{
  "dataset": "made-up road signs on poles",
  "train_examples": 122500,
  "init": "kaiming_normal",
  "optimizer": "muon",
  "orthogonalizer": "polar_express",
  "adamw_lr_other_params": 0.0023,
  "grad_clip": 3.0,
  "cautious_weight_decay": true,
  "steps": 2800,
  "lr_schedule": "cosine",
  "final_lr_fraction": 0.01
}
Rows from block 8 of a small multi-label image tagger, named by matrix and row number. Rows with one number belong to one channel. Each number is 128 + 24 x the weight over its row's rms, rounded and kept within 0 to 255. All counts start at 0. Numbers have three digits each. After the name is the row's rms in percent of the matrix's.
After each channel's rows are labels from the 100 images, of 14976, where the channel reaches its highest value: "responds to" is what is common among them. Only what is clearly more common there than usual is listed. The data: made-up road signs on poles.
# r30: branch 2 reduce pointwise conv (model.blocks.8.r3.0.weight, 96x384x1x1, standardized in use), inputs 77-153
# b30: branch 2 3x3 conv (model.blocks.8.b3.0.weight, 144x96x3x3, standardized in use, transposed, each kernel summed), outputs 72-143

r30.7 109:128128128167128128088088178128128128229128094128128154128080128112128089137108128128128120163128128128098132128108120128125128081093105112167154129128128141128096128128128207120128128088086101128143128128128173125128128121128128106
b30.7 115:154137141133133114115113125153186121136113087095142114147132120129137111123138113117134178125157092145153130179164185111116162146097137150095170092092108174137145140117150135123124129113136160093119131095137153137137
responds to: white rim; square sign

r30.17 099:182128154128128112061161212128086100128128128106148072065151128128118128128128128128128115128134128128128186136101128128182124099138120061128128128128128128128056131108128128128128128128166128128137161128128096128128160128161128128
b30.17 079:141141110153134151131139168165115103139112096098090092136136142128065144071101151107121131127136123158178127131116115132134139169084138149132111131088126115145085104120097130106130076148152173102163148097126146124144
responds to: white rim; yellow rim

r30.15 095:128128128131155128128128126128169128122128100128136128128139128128128134128128101136064099141159128128123083144128128128051139104115161128128120098128128128153128122096128186128128128126128158128165078128128205128106128128174157113
b30.15 101:121127114156114122133125124121124081080122177119126115126128145117111097124101106097149133129116176108109124084131105131105138136129118115118121114150127168131188095138137154147120105086062121148151105086069092131122
responds to: heart; crescent

r30.10 101:066160177128117128130128128128128128128112128090128128128136104128162128154128194128143128128128128128128098128128180128128166126115128157097125110102128154133115128128132085128128128128180128116128167128128185130077128128128087128
b30.10 079:094121122147134108162167123100118128128141122093133144117126137098109123094150143141132145117133100114143134149135143078108133129154118148107122098139154145124145122148132094135149151093139130124146087168078105143118
responds to: blue rim; pink face

r30.63 108:128146128133113128099135113132084128128115125128169178128128119128128128128157128141128128093134128082096128142128128128089128171170128211137128128128117128128128062107152128128117171128136128128128112111128128128128114126173109128
b30.63 090:124140130126082087160126149137155122103136116121128151154142140117135091128106102162120131111101128152133117121169099120115141170099083094142139130133108108126125156153145141145107141130178116144137125161115107101140
responds to: blue rim; purple face

r30.11 088:128112128128128128128128128152128083100128128093149159128128128083124108124128128128099109128128107128176128108128128128174115128128128128128128139128178128177128117128147156109131128128128128128128106128128140106128128128134128128
b30.11 098:115096117130118113131141111127118138128121120075107107109140178119144158140112148090116145127102107127138125137157104158144140155175121156106109108136138101093127165085139118159126151141136120133137122136135111132135
responds to: bar; 70

r30.12 103:062128188128145127144135128128119165128073128128107224128156128112128128142081063128128108185122128195166128167124128080135135128128128139128128153128112128114095128128128210113128147128115128141146128105188110137089128128128118128
b30.12 106:113149089077165133106152132124106118104094112130153116151120126105090139126138105133142130117075186120146149115161102111109107107136139147104111117127144096098145122123142109109144084114154041135123171123144157129136
responds to: bar; black face

r30.24 100:170086068158128128043128172169177128157128139186148128093074088128111136095128128128087128128128132128128128134128128079128128128128128066139128128128128128154134123103128100128128128128123128128128218131128128107128128128176170154
b30.24 126:137159085147123153117127111135139157171114098129131114130188097138137114107122143124138148092135125159179089106154182131135139129111106161132139115124128093107127138074122127142129119155128171126110172082146160094151
responds to: triangle sign

r30.75 102:124128114163128128128128125128128176126128145128128128128120065118171128128113146128145128123128128128111128128122128105128128087128128097128167104128122098088104128128128148128095128171128128128110121128128128157151134128024128128
b30.75 112:094085106119086100125115081136099127092143110143151119122162110115142104148109177127084131128108134119103128139123109142140087141155154132150136145130101129129114173081137114162158135114157083099116095137076135099145
responds to: bar; purple face

r30.37 105:128112081060171044113081128097148128143089104105180128128128082085126128128070128118172175128169128113141151128082129101128158128128151123128134089156128175150128144128117128144091095128128125128104151128128115140096081087128107078
b30.37 087:109081149132126196078114153129107161107130112152137159125147132135154177132122109138144122114125074126107126184155123120136121114135121077108150119150099156101083155155105128126135083125141110146087108122164102113128
responds to: struck through; bar; rim: black

r30.67 100:108092115115117128128089113227128128115147128122128128130128092212128109128128128157128128192076117238153144128128135128202139127159128140128128164097071148183125128138128121110128122128128055108128128128098128116128128096128120128
b30.67 099:145125118170148109117070119129118124185105154142113132138127136129138114128107127133138122136098134098125134134095137160129157165139112132153156136153183169097121104174169166134188115146135125111115137097127110170077
responds to: triangle sign; %

r30.92 088:090129128128169139128128134128128098088104163043148128128128128109128128125135128150122099128128108097128128107128128128128133083128120128128128119128133128128128142128128151128128173128128116128102125125154128128143128110139136138
b30.92 091:111121127172137154105133103148093110108117123109127080143131108111151156132079129102149127119031142124146140136131127119129122153110080068137137116149116155107111120112128137086111132111119117165125146119135147156140
responds to: hexagon sign

r30.43 100:128101157128171117105128172183128128161128128128128082138091128132136128128128128128193128128128128128147128129128128133128081128128099128132134160128128128128166128102150134128137118100156118164173128128138141128128128162128140128
b30.43 134:122147158090109055127123127128127110136099133119101126131157113124117090135094135128169126150147129138107120101157075099118148102159099119150153106134102127113134118148095116128096170132128097137152110173117137139114
responds to: blue rim; circle sign

r30.82 098:130135128255128107128225106128128124145194128081105128128159128128128136128128128128128117128151115128089128096128128128121160128130128128137106128128154131106156128131130104128123112126128103132126128109128128110128135147102128128
b30.82 114:121143119147104164156132156111109109182145174105145113132123142142130144084152127170123135109158135126141144140096132152141102096130129129195139128128150132093159145132130112104092149119134099126145159119129108129145
responds to: T

r30.19 107:128128082078128136180128106095128135135128064128161128147128111128128167128128101128153104128128138167128152128128128128213128128128113128128094128102167139128091099128121075121128128128120128128128112105067128096143112157106122128
b30.19 102:155146134129106153075132073156128132117156150121116105128155128127144101090136106165165089125151145099093102135158125134101117112151127126110141196152131119104126144123112100126155154133152130161099138164149098148115
responds to: blue rim; pink face

r30.25 097:128128152128128093128128089128177080159127128202127093129109088128096128128119128089123134128128167110119053128124128112143128128104128128128116072128128175165149128144142128130135188128128142128091128164130158087106057116126159118
b30.25 101:130099125092132123160139137138168104108151120161125173123136146132085150104104140085116117131180160127128129150145120121086113084127179163120123170139145143117142106149138115120147149150122146140229133118126104139132
responds to: orange rim; B

r30.83 092:106128130138128128066099128128128206113128218128143128128128128128128128128119134128128126128128128128128111128128128128111153138128128132128128136159158155128155128128128128128128119128116128120128128128128128128125106128167128128
b30.83 141:122137139108143134140113140119122102122145171122147137187147131130157052145119134053125168142105131126134144128144103127131116111133163112147160097124138175110109135154133137139114129178138123116152113109149163103108
responds to: bar; arrow left

r30.88 111:104128029128128155171128128113128121075128128128156142128102136116162128094096118134128128091128130128128143128128128095128096157156149128086128128132137128128128112128129128102186107166124056106128128128128128172104187128155156128
b30.88 100:092133139108134143160138139114118133138115125110171139130184143129099152136134135118096086136098109085175120166133111140103096149131116169136140130108111114124211117119142117110126125157135099138139159135087116099113
responds to: triangle sign; black face

r30.81 098:107147128128255128145102128067128128171113118128128090128122139128128128115082128128170128128164112128076128132101128128126128145128150128133128106166128128128115120144165138112106128128128138128128116128128098131128128126128128166
b30.81 118:135136117124143143154128170129104161131103130118140139106123113138200161132122151130134158120167128100136111147115122060103110161133092131114078147136141100109171148109101123133129084114080147101132120120071126145170
responds to: hexagon sign

r30.31 111:140099128085128128128147161135128128128135070111198129128128128128114119128139052112143057113128065128128128128128133215128128083137156154128192106146151111128128116079149102126128128128128128128126155128108103171182128163067089169
b30.31 119:128135112111127093085098077149124152122151133130099164115084151135138150117132125153119150115152136146139142120147119142128150159141098101135102148151096143114135141145116132094130148156137199149158130142116160137074
responds to: H; red face

r30.4 101:185179128124128128116158068128107128116178128147128159141152146128069157128229127206071128089128124078185128128128083171128128097129116088128128128184128100128128128079113128084128140128128128128120128116101102128128089117128097128
b30.4 088:150130144093104120143110121119139087149144119127117123104093153146099109137098128151136165159131148108120130145115110122116156102121088088134125127106151128153141135174151117126095143113189127119180119145080145125079
responds to: T; black face

r30.2 087:128122128104222142234030073067128128128128128128108128121128128128128101078128143128128128140063128128120093107128128209113128131128109196148128158128128101128128084076160101128143128128128103128100178118128128128161110090128128128
b30.2 104:155144154148129146113100159153114132110133150133105130147109150156088141110129138155127148138167140130200175113148188097084128129123103102109108171111112099113122106113122104113168155099127133146097139144129130093130
responds to: hexagon sign; green face

r30.85 092:128128071128092128118128171128128174128128108212176090162087128049202166128072128128178128128128118128070128128128124128128134124102128128128136128128179128131137128137128128112092128128058092207116071126128169128165098086132128128
b30.85 078:082139130126132129143117129127141138087107100123122176122121101141124108164105056093131170141121140121101138067141118151151142118137121110131180140107120138132120139122104126116072116105111145140139116125099133131140
responds to: triangle sign; red rim

r30.70 100:155082067128128128098128114197160128198128128128128128103107128128108128128128116162128122140110128128160128128128128132164128128134181128128148082150119169128128128124113138128107163128084128128176128128128126081159127128128163140
b30.70 082:136113141138120130115135115112145173104120099152094121130140140135109159149118158102141160114196107112097131159140136117119138130121176109117156139130085114133149096135092136137154147104109160108147131210145128125134
responds to: crescent; drop

r30.9 106:118128128130128136146083106128149112088076052165129101128128128128106112128128128128128080100150128127128138128128128128103128128164128128151135088128128128135128092151112128128109129128198197128128128128128128124103174128128128049
b30.9 082:117110164141177117167120105083161111128138140176115138126125115130131073135136141145103117132162150108107111121149170108135101088124116105110081141115154128121159144140141061124127159141164150133127157129102140138129
responds to: struck through; arrow left

r30.38 100:113099100128128128050125126081098128128135128076104128128128194091128163136128128134128121128144128128128123068128128128128088128133129141128128105128128165128128128128177197128163128169135128128128129128128096152157169128128128123
b30.38 098:161149148128124089103117120129099137134096133109116117106175139114104107136139124116185109143148122129105128136123135132124119133141103129109120101175107153114128160155129135122081137135121118124138134149118119115138
responds to: blue rim

r30.57 096:067128152148128128220117128096130128127059128128128085107209128128128128127181092120128128116128128128128128128098128128128128139115118136135128128114128128122128128128128108128128128105128128103125010101128128103160128128080128128
b30.57 094:110151117110126137167094122131121146152105121117123118130120124143146105139119175159165137101135114166114150126167106116109082121092124156133121106083136070124092111095150143121145111120123153145138135115132077104117
responds to: hexagon sign; pink rim

r30.65 105:174112128128128094128128167075107128128148036102128128128179128161128130115129128086126128128146128128107128219128135128128128120128128128128139128128128108159128128095158128128128158122159127128099128128157128159128128074128128128
b30.65 100:171106128118156101123115102110155118122133136103172144127089133115156088141146160136131125136123126126135121117177129137174161155116091102103140137129168152127117087123176115150125171134116129146112128121092134122131
responds to: white rim; brown face

r30.8 099:152122189128128079128121128128129128128070128153115119128128128101154128150128128172128122141128083128147089159153089128161128109128164128089128106128095193128158128128128128128075128100149085128128109122128128120156170128138089123
b30.8 100:143133113083141105123131133105097093145137155156158136111108134158139119136134140121104153126115140116113159103135101129083129093141129121144105150140114138103163121142141095145144162132135101133117142092126120150148
responds to: crescent

r30.61 108:113128095102104129166061094196127128128128118106128128128115128128128128128092128128168128128091103099103200128089128128131128128120148142128128128128155128128054108128128145124105128138178103142161128128170183130154128084085160128
b30.61 101:144189145181118131126121123169132126159128171140063123133155151102114152137158109153140116080148144120137161148130150142157160136145159137158169123062151158135087139106163148127142125175139062170112136121131157109130
responds to: triangle sign; E

r30.48 105:126128131104128128112065128128128128128128135166128128136128128125128175112128107128128128119128149113153153128128116077105136116136128128128166128251139128128147128133110128104128128128149157128128175146114128121121128148154128140
b30.48 111:162149116174109114129116146130166099152152099126121106150125136150099159113145136128126136112146158135136152106128122230139123096151150138132137129128133135135127155151158138128171153126149135145115090117091141112133
responds to: white rim

r30.36 103:190168232199128177128128128131146117128085128170076128128125128117128106135119128125110117128138128128202128128128128116136129125125128128176128128128128198128115127124128103107114128128112088155121183128128128095087134088098128128
b30.36 082:145101157125145074165150100111113110087097097162143098101125158165112172150117139119087117128126126153157097130145128133129137113125148131120070127128124134116177103146126120135097129083153160127130112153137104135134
responds to: crescent

r30.28 087:130128154128073128077128128128128164128128128220128128128152128128128128103137128113128140128182128128090128128128128128128173168128095128128090128193107135128128128097128067128128128155128128128128128121119128128128128128155128128
b30.28 111:119132072094137129108122154107151103112119135112120114164137103104103137127098170103137115138142128122104145096125115088119099114140161131159103092131168133113102147118122121133097128140136113144149097121148120150145
responds to: triangle sign; blue rim